config.toml
model = "image classifier"
dataset = "rendered solids tumbling over patterned floors"
train_examples = 195000
image_size = 48
crop_scale_min = 1
horizontal_flip = false
translate = 0.06
targets = ["light from"]
num_classes = 4
arch = "wide_resnet"
norm = "batchnorm"
hidden_act = "silu"
depths = [3, 3, 3]
kernel_size = 3
stem = "single"
avg_pool_shortcut = true
widths = [96, 144, 208]
mixing = "mixup"
loss = "cross_entropy"
init = "torch_default"
residual_init = "none"
optimizer = "muon"
muon_scale = "match_rms_adamw"
learning_rate = 0.0065
momentum = 0.95
nesterov = false
orthogonalizer = "newton_schulz_5"
adamw_lr_other_params = 0.0022
ema_decay = 0.99
max_steps = 40000
batch_size = 128
epochs = 26.3
lr_schedule = "linear"
final_lr_fraction = 0.1
warmup_steps = 2000
weight_decay = 0.04
adamw_weight_decay_other_params = 0.01
Rows from block 4 of a small image classifier, named by matrix and row number. Rows with one number belong to one channel. Each number is 128 + 24 x the weight over its row's rms, rounded and kept within 0 to 255. All counts start at 0. Numbers have three digits each.
After each channel's rows are labels from the 100 images, of 14976, where the channel reaches its highest value: "top examples" is what is common among them. Only what is clearly more common there than usual is listed. The data: rendered solids tumbling over patterned floors.
# convs0: first 3x3 conv (model.blocks.4.convs.0.weight, 144x144x3x3, each kernel summed), inputs 48-95
# convs1: second 3x3 conv (model.blocks.4.convs.1.weight, 144x144x3x3, transposed, each kernel summed), outputs 48-95

convs0.143:104114153180128155151103090123126130116117112113092099096141120076125136126159101135159139156094148081127088143092102120139140154126136127095136
convs1.143:093135141144130099145082112116140140121126074137104132120154117138136120097103139123143093094140129133130123115072127169145101150141148113083155
top examples: light from the left; sphere

convs0.134:149117113126107122105098113119105103110132129111172120113128140097102150068088109144154106156169103126107142084167111105139123099107176079142163
convs1.134:078136159130077128101178110132143130146124137106147191143131114128115121146121178184113168105146138093057134178094133169100107165130155111149106
top examples: light from the left

convs0.23:128146170141118136108131126132109122086089159147116136122122127150100132134091143147117131131114155141137122156156082131159141159095133113130157
convs1.23:119070104133132147140141118132138115104081082163132149080117133098133126129136165112142144108130105101072054107111113127113136115114130118097085
top examples: light from behind the camera

convs0.136:097098092118107095131139121112102172159140151148098118135106122117136103107158083158138122164079131122118133135101126112156109126101081124133142
convs1.136:125119138134068125114145112131165142127145127150111125134099124100103146145134129111104120108133130126127137176096096108065099143130124135134101
top examples: light from the left

convs0.98:082117085152127117132123143128132087158137126100130160118159134096164150084134135125143155102114070090088090113095117111127156110138127141167151
convs1.98:165138126129136121132122114112135154159122121159106133139109121104164152125121143145082082091132104105109167125142087145145130127143104125138172
top examples: light from the left

convs0.75:104126099123126122151197091091120136088102131111128126111109141134091112121108157114134114107164120101120122117084136094132118105103150151109107
convs1.75:090094100144097124083139149168122115122134130080158143149119157154185148113122153126119128086193071156133106124124117117144136110119136101123163
top examples: light from the right

convs0.51:111114119106142084068134105156127143110124104136126146129113118113144128125117147110153127131195125117145130131140111079125108123125115144172121
convs1.51:112096114047109120180113129133107111145089087115157098105117120158131108132138148141121091083146129119123108111134128117118100083151119104126110
top examples: light from behind the scene; sphere

convs0.101:145139134079121158184154135111149140126155106151170129109147174136132149147132126147123162130116139141160103127152095126102144146119105126122140
convs1.101:098128106126116125150113141157111158114099187133094127126147139154161125136113091054113136154165115148117147136133120144121100087110157117133126
top examples: light from behind the camera; sphere

convs0.2:091128113131129088120115154104134103104163128162148104141123115194105152166154103174102110111098163131097100126115142108085127129147130100138126
convs1.2:121124156090129134128130133127118126129125123180139100118152139102124136123094119121085132132118122116129149078154134162113097080110114103194125
top examples: light from behind the camera

convs0.21:092132136121121126133183100170105114081131156140140118119127095138081123169145103121151133103137136103118128100127103095105114136146097127114104
convs1.21:100104124111129135126139124183095139096185124107120094172120097106163123105139112120117113117118122125149114092127153086122152100150117126135126
top examples: light from behind the scene

convs0.87:118140113167092143143135103119093123154137153091144170096142115062100157111111140114132072103126127100091085090126132115102104098124161127117144
convs1.87:121080127088118139127128114127116151156128149050143139099133122122086113125115166144146147101105088119093101120115114171123136137139143146098191
top examples: light from behind the scene

convs0.141:116153131161110163160106134099131119116105108128097088152100130123089124141160084146128128122122077105166145130135107109103148144107143130108163
convs1.141:127142120125151125110116132168143129105131133143122148119123121126125135131121112122138119132109153101112122147098118092138135126111162141131054
top examples: light from behind the scene

convs0.37:147116140103128063149115106124127138069130109138103142114113125111119071120115109096136063109153113132150140126120126111140123154109140129148166
convs1.37:123127130131104133110140144126139123122113155163118152182125120117134158082105126111130144075168136126121121131102118150130112122118080169147093
top examples: light from the left; sphere

convs0.54:133174097123129138125117099122113145158123157113088124087157129146106107163106145133130096100117130121112133103093117110138112130119121152091084
convs1.54:155124131115120137113124110122229104144112097177118142147137124171149131101109132095156150181093120101128092073079112123124118140106111130143169
top examples: light from behind the camera

convs0.43:158132127133090103150101095100145128084119109084140141096089105118142112116129118137137099111150066089170118120127153109146116115154075111107154
convs1.43:127152088070129143156137158103110142146167111136134109127137123138102166155095124144137143088113109148142120118133121114107114160169144146118141
top examples: count: one

convs0.11:119114106123129169119163115168132095089155154114125117125125125112127119121202115114152145133154138092101096134127134148162128160109140130109130
convs1.11:105095133169114107127089148118130111128110114135149137086111147149080145172100061112136082089118123145101090103115091119111109159116076128124117
top examples: light from behind the camera

convs0.6:111114098143116090154173121146113121114109128124120143111101141094075145089126151142105121167128107127153116129111128117073110124135137107100081
convs1.6:130116177123102133108162123119159117130124121170107140119123103158164122142115072097140076160085107122131129096116133073116138115113122141153117
top examples: light from behind the scene

convs0.31:169128082151116150112084124131151197107124087121100106116131151104103141147098071113123112112105169129109098160126173138132141099170145137111130
convs1.31:120106093080117112107148128129094120114135137155166062120130098095130129124137141137103130136099082119145120097170104105099098121115122152170124
top examples: light from behind the camera

convs0.60:157147098156120157130103150198144143138116109080116139168128130085153102148145085114179125139149120111131126141073128110154110145113111129097108
convs1.60:102117126128134142130103123137108093122104081120115135120115139121083129106123124153123135118146139148116128144080166138146152113115142129203144
top examples: light from the left; sphere; largest object: sphere; egg

convs0.40:165135126131126106101120154145134103118103133124155115151094122112113138087126122116128124145166048119128178086131125123168135139113118143141107
convs1.40:143108135115124103143116110075115117108145120112128105118117157133110138129125153090111098109172041166132130144129099111140131144104140155126088
top examples: grey object

convs0.3:161111134162101087141113110109132096100112156146108119105108143155131082158119119133107138102104142081137122108120158078135127121134112140101093
convs1.3:098121110069103128113104106124080130167180125150138105165103132127071123131167121140107118120115122126123102159149105124143159127122130127142112
top examples: light from behind the camera

convs0.32:119141092117155120078107100096097116170135143102189111122146115077138131113109107097155105165150130109111112091108149142145142133121131121097097
convs1.32:141132110083133147135116089096147133150112128106126154110150127115120134129158125130093121135144095113153113145112125114124154129134095133126140
top examples: light from the right

convs0.39:089141173115093105124134112110159145102128089120124121098109137133119140169111147111131136155099135175135127169156128109119150164118089117092133
convs1.39:117126105123093138134128094108095121144101115178130134140136109128216106117121138142122108114102123129150139106155145118134157083124130122160113
top examples: light from behind the camera

convs0.132:099161137090135153118088126122132113182120144125105095108128176116133187107127149123129173148129150052137093121104118127159112089130075118108147
convs1.132:155125089188124140166133099184135093136136167154098132141127139112158107185105117100118093189125100119156100121120124144097125137117129115097122
top examples: light from behind the scene

convs0.142:080143129104071120149087093146070153136118097127149116083112132166090146117116107166156139125095154122116135117117118120140118132101140097090123
convs1.142:140132137169152134159106118100116162133083108148141119142144127117172119131144062133129133148193108130141148077171104155189147127101090113145146
top examples: light from behind the camera

convs0.81:156086167145117099115127106116160146160113116138125159131133094153110095096131098137135096129143074161123121137167120107117117103131125159133094
convs1.81:134129070148130139132107124102088094147107105137093142155133129107124134107132139165142084101150129138136122140092123160156118138147127075084131
top examples: light from the right

convs0.58:161114103107101113124095127105101166092080098137127154173103131121127100120142163134106106134084134155069129172102113105061118126112134134132157
convs1.58:095104142124110114160119143147096113126103159139114129109120126077088128159156119161116142113106131125171127117113148154160148137149085098117097
top examples: light from the left

convs0.47:083111151133113098123109073092109122124118066102119068158129100121125120151129148138115091114126153096135103083132154157125122131107121121151149
convs1.47:100096085121118133159110097146119120129104132137123079104132129109116164115114145128124122092152103106083129114108096116106089101113155122153100
top examples: light from behind the scene

convs0.112:119142121113101183133120091105117144170108134130156119123103080095109121095143147106210124135096133152105119133101128138086153135130138106102147
convs1.112:146150145128159099133120118136101115118147115129113115138106114151138125116141118128147182111137144105116154116148131139142117155096098117175105
top examples: sphere; egg

convs0.138:166140145124117109084129125126123132117128097148112151114127111137150162116116111111139103150102121146100129113122130081097107130101120138086122
convs1.138:169150159112148130081090111158128156086143117109164121110149118100114073143163138134113149178127102113096114166140109154134114170128087124114135
top examples: grey object

convs0.139:136106086140149180120094117124132157133144122108135078127131096118115147088082137111125127127092116121132089104131141124147115141145127124139113
convs1.139:119116122090103093127172148107136081127143123182148086155122135096167162140092128173131150118129155133095115148153127138141134144109137134170158
top examples: light from behind the camera; torus

convs0.119:142111137137129142147066110092118131137129135159149120093138093124146134131121048100102104134104143000110088088123112146119123120131154120137149
convs1.119:090151119118120121154144090118151115118112114107143132118093095099076146120145173137125114154168123075130136141122119139120142117068135115116101
top examples: light from the right

convs0.25:162120116091139119114110133158107163107132115109083141152129137084097129162118110105126094088123103118134156110088122122140113116120171102128120
convs1.25:121112128108113120121080156091091137151139171127127166133123163152107127133154117140120147116163124141128098123130127143130162109117142140142108
top examples: egg

convs0.126:084119113165113131135097156147145153127119100114127104145152131164177173123118114158130165142146189134177136179141150111162139132116159142117137
convs1.126:114106143148120120090118126096113128119123158110128112146111102085121088088140123116103125103113101108107135118128131132126147169096091124158144
top examples: light from the left

convs0.130:123151165128161146147085116135137173094118110090102136145156124145178095158133104145144124130122132138185109121108112092109150117144100156083079
convs1.130:152126115120147145118147169146135130125104155139147146151123133129111150125127183132127130148184138127078142119101138118110157117126170116163093
top examples: light from behind the scene

convs0.38:173181147119135166091125109134123155140120162108123153148127165136116107106153115118132107121139077123136090095157157142113170122104147115122115
convs1.38:112143129145110115104132161121138075127137151132135142145114121107154095118111102102122120118142073162093113151123129148141159188133118129147130
top examples: egg; sphere

convs0.121:187091123108124140154109163127096115150140132135094121177120170152113151142115171123115141162130191107139143121163107112094138130146151106137155
convs1.121:112147132157118121130164156116135145119130128086177129099141121114129128092109130119107129122107108116093137121164129153163130160118103144160117
top examples: torus

convs0.107:107126115121133150108095149132127119126114112123041097099118121113093134152111124131126130148133134136139116141138117148120101105095129104116118
convs1.107:135127090152118112160159111159108133127107127137125130094150092145121111107116118104133155115163172147121121123191137146154127173144131188132104
top examples: light from the right

convs0.104:144108082119138126128100153149107119130119150102143160123147153080153128119111104110168089123139123111080132130122124100104134114150138111132151
convs1.104:151116111103156138122122117122084145159130106066142112102159122131128127134104162124143142100169100153130120116110093137146139143133153159100178
top examples: light from the left; sphere

convs0.110:153119157126162144161141101115142138128133111140097135139129094126151110127124123104096137103114195065171114077125164150115140155126128130151102
convs1.110:093123107146124119109127120129156118164111137115115139135172163154108181099105136107094121090130082142109118143139093150142148178178094133118181
top examples: light from the right

convs0.77:125080099137084152147099100067136082104135135118132125136145134110092101087157109142124140123086132111128135119103115141137129108131123132101180
convs1.77:122151119081118111097116125137116154148120110165101107139130127110128135103126116109089123096128124160137120137161115156113134118066077150148111
top examples: light from behind the camera

convs0.80:102154105133176145137107133116118074155116115097076128101123103175138127089121131108127144124109078148176128106129101146162120114125113123081105
convs1.80:140130174107134142152111080115201120124154080190131164154137157155168138145127090153144124143157149095132102087115140107142133114124140152145143
top examples: light from behind the scene

convs0.26:120122156177106188145095131098126147126100125138111089156128139166074152129131120129154126094083132106138100136084129163138132161114127148103103
convs1.26:109100102053118076090099147148131103098098108154108107104108083123091155070108125129117154102132169099125135118144133143117121144140117131121102
top examples: grey object

convs0.55:154109132140123130195197109102113117157142128116098151133130113161098118135142109102148148132081112135133106158102117155129107095074127123106124
convs1.55:119142175105128123177091131110119139101102132139150151125112150117151159116121100104120144155167136117103115132172091104112158152138123077081122
top examples: light from behind the camera

convs0.114:114161098153100129099125103132120124145157125122109113102150101113158135125123099106109099147104136103129108109151127140114148124191131109099082
convs1.114:158138140151169129120128113123138144165120169086127150120110099143098099142115084140142124145090131095101124123130111187126127101117138097129208
top examples: light from behind the scene

convs0.10:120110142132113140097156135164124106142140144111131206106141117133143102105128142147111134154124090049116143108112123122147135177146192113147137
convs1.10:135139138125154087119165111137200122112101079147143162092106124118113143127094120112138112073120160160166111110088099113113084127127151112113182
top examples: light from behind the camera

convs0.13:117129106127136081188142150097127146122153100109104165087111181107142171101175103140106134100107144119071130126125146118106121115136148124134158
convs1.13:141138163169139136121113079124084158124129134120134125150163121120113126125084180153107126132166070093133137151146103139130155161110121124083158
top examples: light from the right

convs0.111:114098106111192143131131123062171136161077149114064124095123149179166097155118127139146144134142142087154120157132181129132152089128108116088132
convs1.111:105137167136122126127133105115123111163103130155101134132175141140066140144132171111123118128128127122130110120092102124165140109117127143121117
top examples: light from the left; capsule

convs0.86:166126117132088096153097109162191123125167130113169166113172091157141128127129107108118122147121156145134134136105108134093131108133152162139120
convs1.86:091173094175124119137136097149097142124123141163119090122118180143122122111116111075123099131118112143112107149152144148123105139142157092107138
top examples: light from behind the camera

convs0.133:117106141113103145129143103121113126121099097112128095126114189144118129114103164117127109135170149203121154153126142105064126102120135117153120
convs1.133:104121133156132155148110117097136136137111150116118125134128081078086145125133136149121121083158124054180097117127137159145116169153138143151158
top examples: light from the left

convs0.36:129119184176168168200137140146107153134115163107135085157088143119132112176150155109133113126116118099141110106122134166135156122128143122141108
convs1.36:110112070166120103128117118110120104112133076137138137091119141131122120127129118128130139117124123114122137140112128078119088125133152159116084
top examples: count: four

convs0.125:128143138151109089141129109116116129113120130059131097152137126161106101164116127122103091130146114078133101105133145121170087108171104154126127
convs1.125:088092092152152141136167115110117107129169122109139079074144129077133168151123162113121143141173111063118107120093080117135092112098127138104109
top examples: light from the right

convs0.59:120136160118094140086118111140119129155132141123125133144086135107126075131119133136133110147131148126085087137111167107038151122117122095103088
convs1.59:150174140160125113116132154167139126146101137095132137140101107159112145100136153112141136107090176132168113180122177128120145178085114115173130
top examples: light from the left

convs0.99:136147119096145130157150115176122140119165155157117126142123196127152138146115123121108131128168138138128142154149145085126146121132085100124121
convs1.99:136119105134097156100118157057133112160084136131104173110154109096124112084107142132117112145105142154124106135166129154131134084106147117168136
top examples: light from behind the camera; sphere

convs0.137:118145140077112146131156109109145093170158123085145135113148118135093095106136093136156154115131103149115135084110136153101111096106079110105110
convs1.137:103124110108132123088108126088127118121130128116129158142157132159169124109115163133105120126123093130116155123153136123136158081088139104140145
top examples: light from behind the camera

convs0.67:118096141169123133196142121114142108088103085144117119088124159105140085110111118119135110146127122125095117119172086137108104110147125137118125
convs1.67:129108111116142117120116117170133152133053156122116128151105171167109142098121145124140106128126102104088110105142149129131139116144146154101112
top examples: grey object

convs0.100:122150154130146134092143141120159123134097099114118116170196114141165128149116153140113175134134116094156071142141133129095165113136121133181152
convs1.100:131138112078173129129132143118127108119091117164126122088116159139168115108130091123158114176137146103125181120111117115128084135061126144129128
top examples: light from behind the scene